Weights of a small masked image model.
Model: 48-pixel images, norm batchnorm, activation silu, depths [2, 3, 4, 2], widths [24, 48, 96, 192].
Training: adamw at rate 0.0046, batches of 384.
Rows from block 8, named by matrix and row number. Rows with one number belong to one channel. Each number is 128 + 24 x the weight over its row's rms, rounded and kept within 0 to 255. All counts start at 0. After the name is the row's rms in percent of the matrix's.
# convs0: expand pointwise conv (model.blocks.8.convs.0.weight, 288x96x1x1), inputs 0-95
# convs1: depthwise 5x5 conv (model.blocks.8.convs.1.weight, 288x1x5x5), a 5x5 kernel
# convs2: project pointwise conv (model.blocks.8.convs.2.weight, 96x288x1x1, transposed), outputs 0-95
convs0.209 100 [ 88 164 123 118 102 154 147 135 126 120 120  91 119 110 116 140 105 122  84 151 103 111 106 141 100 127 111 162 117 128  98 128 157 142  78 165 130 104  96 170 104 140 142 111 101 123 163 123  99 108 130  78 156 114 142 135 148 108 113 152 156 127 133 111 138  93 165 136 112 123 122 125 117 122  60 118 137 143 190 120 122 115 122 171 149 167  87 128 151 128 141 139 147 107 105  95]
convs1.209 094 [129 110 156 140 130 115 114 120 128 123 142 147 231 124 126 122 154 145 126 115 113 124 119 124 137]
convs2.209 104 [128  71 106 130 148 112 106 127 125 157 122 173 127 135 140 148 154 176 155  92 132 127 156  96 183 130 149  82 128 165 122 134 125 158  98 149  99 133 122 129 123 129 116 115 141 130 122 132 131 134 163 105 102 103 107 133 121 168 171 132 153 125 126 132 125 129 106 126 131 134 154  83 150 130 188 123 113 105 123  74 126 137 139 136 151 129 141 132 114  79  87 116 112 194 127 148]
convs0.210 098 [135 136 141 122 140 124 135 117 115 141 138 122 134 134 117 174  76 129 145 132 132 149 152 115 160 136 129  88 199 181 100 157 133 134 101 153 130 127 161  58 153 137 127 210 101 104 115 142 144 158 123 128 145 132 112 115 134 121 152  99 116 127 144 113 153 140 120 130  99 180 164 113 120 121 123  83 137 116 103  84 124 154 119 103 140 152 168 131 131 119 146 123 133 125 119 127]
convs1.210 086 [ 94 109 110 118  92 105 131 115 129 115 104 126  62 114 108 109 126 128 130 109  94 107 116 110  84]
convs2.210 120 [144 130 119 157  86 107 120 147 163 139 119 107 135 136 146 126 123 136 115 128  82 122 135 102  94  78  89 113 149 138  92 123 136 150 108 164 113 114 103  99 184 161 165 129 153 169 129  85 103 122 104 123 101  96 104 140  90 133 156 128 117 134  91  94 143 144 121 138 136 115 105 158 115 179 145 130 123  93 101 108 132 105 162  91 168 113 122 100 164 113 128 141 141 152 129 147]
convs0.211 105 [123 157 139 124 137 153 138 135 120 185 114  94 127 159 135 135 141 162 128 128 124 137  98 135  94 154 121 104 141 143 161 139 147 112  92 111 151 166 122 145 179 128 121 152 111 141 129 154 158 132  96 148 118 120 168 164  87 134 117 102 104 128 126 149 106 135 115 162  96 171 105  84 124 119 131 176 121 118 118 149 137 126 197 128 151 137 143 108  60 132 119  95 149 149 110 115]
convs1.211 107 [131 141 144 144 134 130 135  91 106 144 131 160  42 170 151 135 133 150 126 119 134 135 129 118 122]
convs2.211 100 [189 100 110 133 125 136  95 176 128  88 128 116 152 163 120 110  83 130 155 139 126 119 146 109 137 132 143 142 169 116 113  87 128 110 153 108 127 119 107  76  76 150 145 109 130 116 133 119 115 147 164 148 152 117 121 143 134 139 161 154 106 124 120 111 150 124 133 125 134 135 106 170 119 115 125 112 171 157 111 167 129 138  98 112 129 101 147 127 160 110 132 122  69 102 154 192]
convs0.212 100 [ 71 146 131 138 131  95 140 129 152 150 134 103 104 102 144 115 151 132 123 127 127 137 128  60 119 129 112 147 165 150 103 118 209 109 133 120 113 129 175 115 149 101 131 126 151 128 124 142 136 130 136 133 142 159 112 124 107  63 120 175 108 124 129 143 114 122 131 136 118 139  94 116 120 120  93  98  97 114 138 152 150 115 121 107 117 146 155 116 116 162 124 116 198 131  97  82]
convs1.212 100 [ 85  91  75 119  85 123 110 155 132 133 133  94 145 137  96 144  96 144 116 131 143 124 118 149 113]
convs2.212 108 [149 132 131 119 133 177 113  99 125  87 123 197 135 134  79 116 126 129  82 103 133 125 138 114 147 130  87 121 107 167 130  97  97 136  87 136 173 132 122 109 132 128 143 100 176 123 120 114 129 118 143  80 114 145 115 136 140 150 134 147 114 137 125 112 132 130 123 105 132 110 166 154  72 116  82 120 141  93 137 106 145 124  96 123 127 143  80 130 143 103 109 130 117  94 180 158]
convs0.213 098 [125 134 127 131 121  91 120 143 162 162 128 109  89 154 147 152 109 127 123 131  95 115 108 163 107 114 122 140  88 144  76 136 130  67 101 128 135 135 174 148 120 122 128 161  98 158 148 110 141 122 136 123 111 137 167 138 109 108  99 131 109 123 105 130 125  94 147 111 119 104 113 134 126 114 134  88 128  92 192 132 158  73  88 175  99 145 115 116 123 139 111  96 135 104 149  86]
convs1.213 112 [ 74 148 137 132 153  90 134 109 121 142  91 129 123 125 140  86 143 150 123 148  80 135 103 101 133]
convs2.213 087 [155 138 131 125 140 108 121 109 124 162 135 143 113 105  61 161 130 122 123 144 121 112  99 130  94 135 172  98 130 126 114 100 146  81 110 105 130 150 122 108 106 130 123 156 149 116 106 169 133 133 125 133 127 130 112 161 126 123 146 198 110 106 144 117 147 124 125 107 135 126  91 104 142  77 114 166 119 128 138 121  75 139 133 136 145 137  88 127 129  64 143 124 122 142 204 141]
convs0.214 096 [ 94 174 112 145 139 111 160 148 112 126 148 115 110 131 173 116 124 107 132 130 150  60 134 150 154  99 150 132 134 131 104 116 177 155 117 110 137 108 133 103 130 133  96 141 121 139 133 115 131 167 141  94 124 118 117 144 130 140 150 117 162  53 129 114 141  46 143  98  74 124 129 108 131 101 122 124  87 123 135 115 148 108 127 103 132 170 149 154 119 115 141 135 145 110 109 114]
convs1.214 093 [102 117 110 102 109 101 102 109  99 121 112  94 126  77 104 100 107  92 100 121 111 105 119 109 109]
convs2.214 059 [132 165 109 113 100 157 160 134 147 122  96 134 119 152 100 121 165 127 109 129  89 152  97 134 103 137 137 127 160 131 125 106 141 173 146 135 115 155  73  68 108 111 114 118 154 151 104 128 149 106 111 153  96 143  62 153 118 148 152  90 132 151 126 101 153 156  99 137 145 135  84 156 117 121 146 167  86 133 115 113 167 141 125 129 155 124 101 113 117 133 128 135 145 169 123 149]
convs0.215 101 [132 111 117 116 123 121 123 148 117 136 150 121 103 115 149 157 114 155 141 131 141 134 150  49 102 111 116 127 173  79 171 127 156 132 141  94 101 120 157 106 111  95 111  93 151 101 128 134 109 139 148 169 118 110 111 102 138 119 145 160 107 127 164 103 127 119 121 143 132 109 103 141 170 120 124 120 177 143  88 174  94 121 122 102 113 164 111 123 139  92 150 122 167 160 165 134]
convs1.215 103 [122 127 131 121 126 130 140 164 126 136 116 161  71 110 142 115  83  94 138 134 140  92  75 121 137]
convs2.215 114 [138 137  98 130 129 102 111 157 131  97 132 152 179 146 128 213 155 141 145 112 126 128 187 101 143 115 114 131 124  72 168 126 120 138 133 118 128 119 133  91 108 106 126 139 146 122 126 120 112 134 104 125 124 116  80 125 116 152 124 152 101 142 135 100 143 135 122  93 154  72 165 157  98 153 121 144 138 101 128 157 142 152 103  75  90 134 146 164 134 142 117 117 143 115 145 149]
convs0.216 101 [ 94 173 120 129 116 110 209 132 127 113 132 135 118 101  88  86 185 115 144 145 133 135 106 114 143 131 113 140 144 150 149 121 197 125 156 108 102 128 188  97 143 110 128 151 129 143 138 142 124 134 127 168 143 156 121  98 120 168 120 144 160 137 120 117 131 128 125 100 103 132 127 150 152 125 122 118 101 102 124 122 140 124 125 130 123 130 139 114 115 181 127 117 195 149  92 113]
convs1.216 085 [146 126 122 135 109 118 119 118 126 107  97 116 195 130  88 110 115 147 129 103 104 116  83  94 112]
convs2.216 123 [178  56 100 132 130 124 134 161 121 102 127 160 138 182 160 114 123 143 147 146 110 123 137 154 141 121 139 116 112 163 127 112  69 130 118 184 147 124 113 123 110 153 140 140 100 135 133 118 133 133 131 130 111 128 146 139 134 176 130 119 186 126 121 116 133 125 132 141 123 148 138 166 157 134 159 102 135 137 102  89 165 122  76 112 126 152  97 116 135 136 114 116  69  93 154 115]
convs0.217 101 [101 105  98 119 124 140 106 136 146 139 129 138 119 119 139 100 128 152 111 118 134 133 122 107 129 153 120 141 124 154  99 137 166 136 243 120 105 113  92 137 114  68 113 113  83 120 146 150 116 128 149 154 113 154 101 132 142 155 138 110 139 139 142 153 108 112 138 103 133  70 147 160 158  90  97 145 108 155 155 132 128 120 103 108 133 105 103  99 130 141 131 123 154  91 150 129]
convs1.217 081 [110 158 172 152 141 106 127 113 151 169 122 116 105 127 161 122 135  97 102 135 110 123 102  94  86]
convs2.217 085 [111 116  18 130 134 139 116 156 147 116 126 131 117 167 139  86 141  99 105 102 116 110  76 163 132 144 134 132 140 156 136 176 132 128 164 125 121 120 119 151 106  93  94 165  96 117 128 145 135 148 146 156 132 151 141 149 145 124 137 130 147 112 135 116 105 110 116 137 121  77 135 136 146 102 136 133 119 160 130 149 163  84 110 137 119 143 110 121  99 139 103  94 118 102  95 143]
convs0.218 105 [175 181 138 125 107 168  71 162 156 149 135 136 157  98 149 140 108 116 130 107 152 121 151 115 124 142 142 123 147  76 122  96  75 135 144 100 123 143 143 125 164 132 145 108 108 118 119 110 140 129 174 150 123 110 120 136 120  73 174 174 105 126 123 123 135 151 116 130 159 133 129 122 126 149 116 156 130 123 137 141 167 100 136 166 125 115 132 137 129  59 140 129 143 144 147 166]
convs1.218 104 [124 122 110 111 125 123 121 234 133 117 134 117 154 102 117 119 117 137 140 119 132 123 128 117 130]
convs2.218 085 [ 97  89  82 130 131 109 124  56 113 152 124 151 130 138 128  97  78 139 138 107 138 121 133  84 118 126  89 153 170 127 135 110 137 148  95  97 125 104 125 149 104  99 149  94 133 106 166 153  92 127 107 141 128 174 138 145 154 104 112 117 154 122 163 117  97 103 142 129 128 104 112 134 140  89 109 116 156 147 127 137 153 135 140 129 120 132 101 156 161 113 181 120 125 145 172  97]
convs0.219 104 [ 90 162 158 115 106  87 149 104 154 135 132  81 143  95 115 121 151  92 117 138 133 143 154  91 107 143 125 102 123 149 121 149 187  98 161 128 141 112 101 117 187 102 119 132 119 112 130 135 126 156 110 133 142 127 106  64 123 112 105 162 120 127 142 119 130 121 150 122 132  96  80 130  86  98 108 132 101 103 133 116 117 122 112 115 110 122 149 127 122 136 123 139 192 168 151  91]
convs1.219 089 [119 125 110  97  91 134 103 112 129 134 113 183  80  91 128  90  94 142 119 128 105 111 132 117 139]
convs2.219 099 [100 156 116 128  98 107 137  86 134 115 141 137 104 123 103 137 182 167 109 136 136 118 201 112 134 126 152 117 164  94 149 149 152 153 110 101 128 113 140  61 136 112 127 153 179 107 139 124 117 130 120 188 116 101 115  77 142 129 144 157 118 109 133  92 153 108 139 131 124 140 109 133 136 131 100 121 146  98 115 118 116 124 117 124 117 144 140 125 148 136 151 139 188 151 160 160]
convs0.220 103 [128 111  86 128 143 134  96 115 146 128 126 153 171 115 156 170 123 114 131 108 128 122 114 153 153 139 149 124 173 182 136 135 148 139 174 110 105 118 129  93 124  65 120 135  61 125 127 135 130 167 140  80  96 131 103 155 133  97 127 120 113 121 128 181  99 115 124 140 165  98  97 122 130 123 103 142  96 131 131 176  82 121 133 134 143 130 148 100 105 122 129  91 134 114 141 132]
convs1.220 098 [135 139 123 130 140 158 155 154 171 168 123 144 142 134 131 160 147 139 147 164 160 155 137 157 171]
convs2.220 076 [131 103  69 100 152 148 171 137 102 131  74 123 138 159 112 125 104 152 147 117 136 181 118 132 148 159 160 124 137  93 143 156 100 140 137 130 172 145 126 128 111 109  95 144 138 100  94 161 140 127 117 148 114 135 122 105 150 162 123 142 163 198 153 128 132 166  85 137 162 143 149 115 102 100 147 132 112 131 112 117 118 126  98 154 128 165  81 128  96 133 114 115 123 129 133 145]
convs0.221 103 [143 151 136 134 120 140  82 163 124  89 112 116 118 114 177 115 108  80 114 121 145 120 159 114 157 130 129 152 185  86 126 135  84 160 133 113 125 142 107 123 110 118 123 149  81 127 104 139 157 125 133 133 134 118 144 158 121 121 151 134 164 130 123 122 117 132 122 177 146 128 140 180 106 129 124 140 103 136 111 128 141 108 120 142  45 133 157 137 105 179 143 139  88 134 117  81]
convs1.221 113 [129 130 119 101 103 148 133  91  87 116 128 163  78 127 130 115 135 145  88  97 127 105 120  96  99]
convs2.221 121 [ 71 111 116 128 125 131 147  76 120 131 136 147  83  99 116 148 125 168  97  96 120 128 159 104 101 138 102 149 162 160 121 156 187 138 105  88 140  99 134 114 117 112 123 118 153 105 157 127  93 124 109 154 113 148 143 103 149 129 104 143 129 130 148 127 141 117 162 121 132 121  73 138 141 133  84 112 144 107 107  88 121 126 145 110 116 111 118 125 159 157 171 115 162 169 147  89]
convs0.222 101 [151 117 109 103 177 141 125 121 112 132 155 173 126 135 141 107 114 121 130 111 175 155 139 152 200 165 161 128 135 123 133 147 120 141 156 131 103 116 109 119 101 116 106 138 130 111 123 221 118 143 138 139 168 113  82 144 138 135  99 110 127 139 156 158 141 142 123 128 139 123 163 147 168  78 137 163  90 122 129 148 134 131 104 120 133 172  94 124 113 114 117 112 121 102 122 138]
convs1.222 092 [145 151 165 142 164 129 129  86 122 157 114  84  83 125 124 106  98  98 121 131 116  95 110 133 133]
convs2.222 092 [149  81  73 135 147 114 203 113 106 105 115 109 163 155 113 109 145 164 122 125 136 130 199 128 142 129 158 173 102 147 148 125  81 183 151 153 131 139 146  91 120 114 107 139 117 120 109 140 144 133 106 155 114 161 134 105 128 158 135 122 119 122 126 131 135 145  92 158 120 160 122 119 117 118 156 123 121 120 139 130 151 128 113 139 131 166 133 156 103 190 102 116 124 120 120 123]
convs0.223 103 [118 144 115  97 136 129 125 173 103 111 150 119 121 110 126 113  97  82 134  99 163 186 111 135 163 155 151 128 142 148 112 155 154  78 113 128 143 125 158  94 124 127 131 175  91  97 122 145 131 141 100 138 175 129 139  82 133 128  89 133 122 160 146 114 111 127 139 127 102 166  68 100 121 128 108 111 120  85 155 150 137 133  70 109 142 136 118 109 125 126 169 122 143 133 135 122]
convs1.223 102 [118 130 145 135 135 122 126 179 112 125 141 166 212 156 136 112 115 134 119 128 109 112 133 114 117]
convs2.223 082 [179 109 123 118 121  97 124 170 136 122 127 155 139 144 166 123 145 137 125 166 100 123 131  97 107 141 129  91 141 132 105 100 134 141 113 164 128 152  94 152 130 155 115 140 156 149 111 150 151 110 129  92 112 131  88 148 118 159 159 142 129 136 127 111 146 124 107  90 127  88 138 159 160 131 181 151 114 150  99 107 136 143 129  86 173 129 117 141 120  57  94 124  80 145 151 152]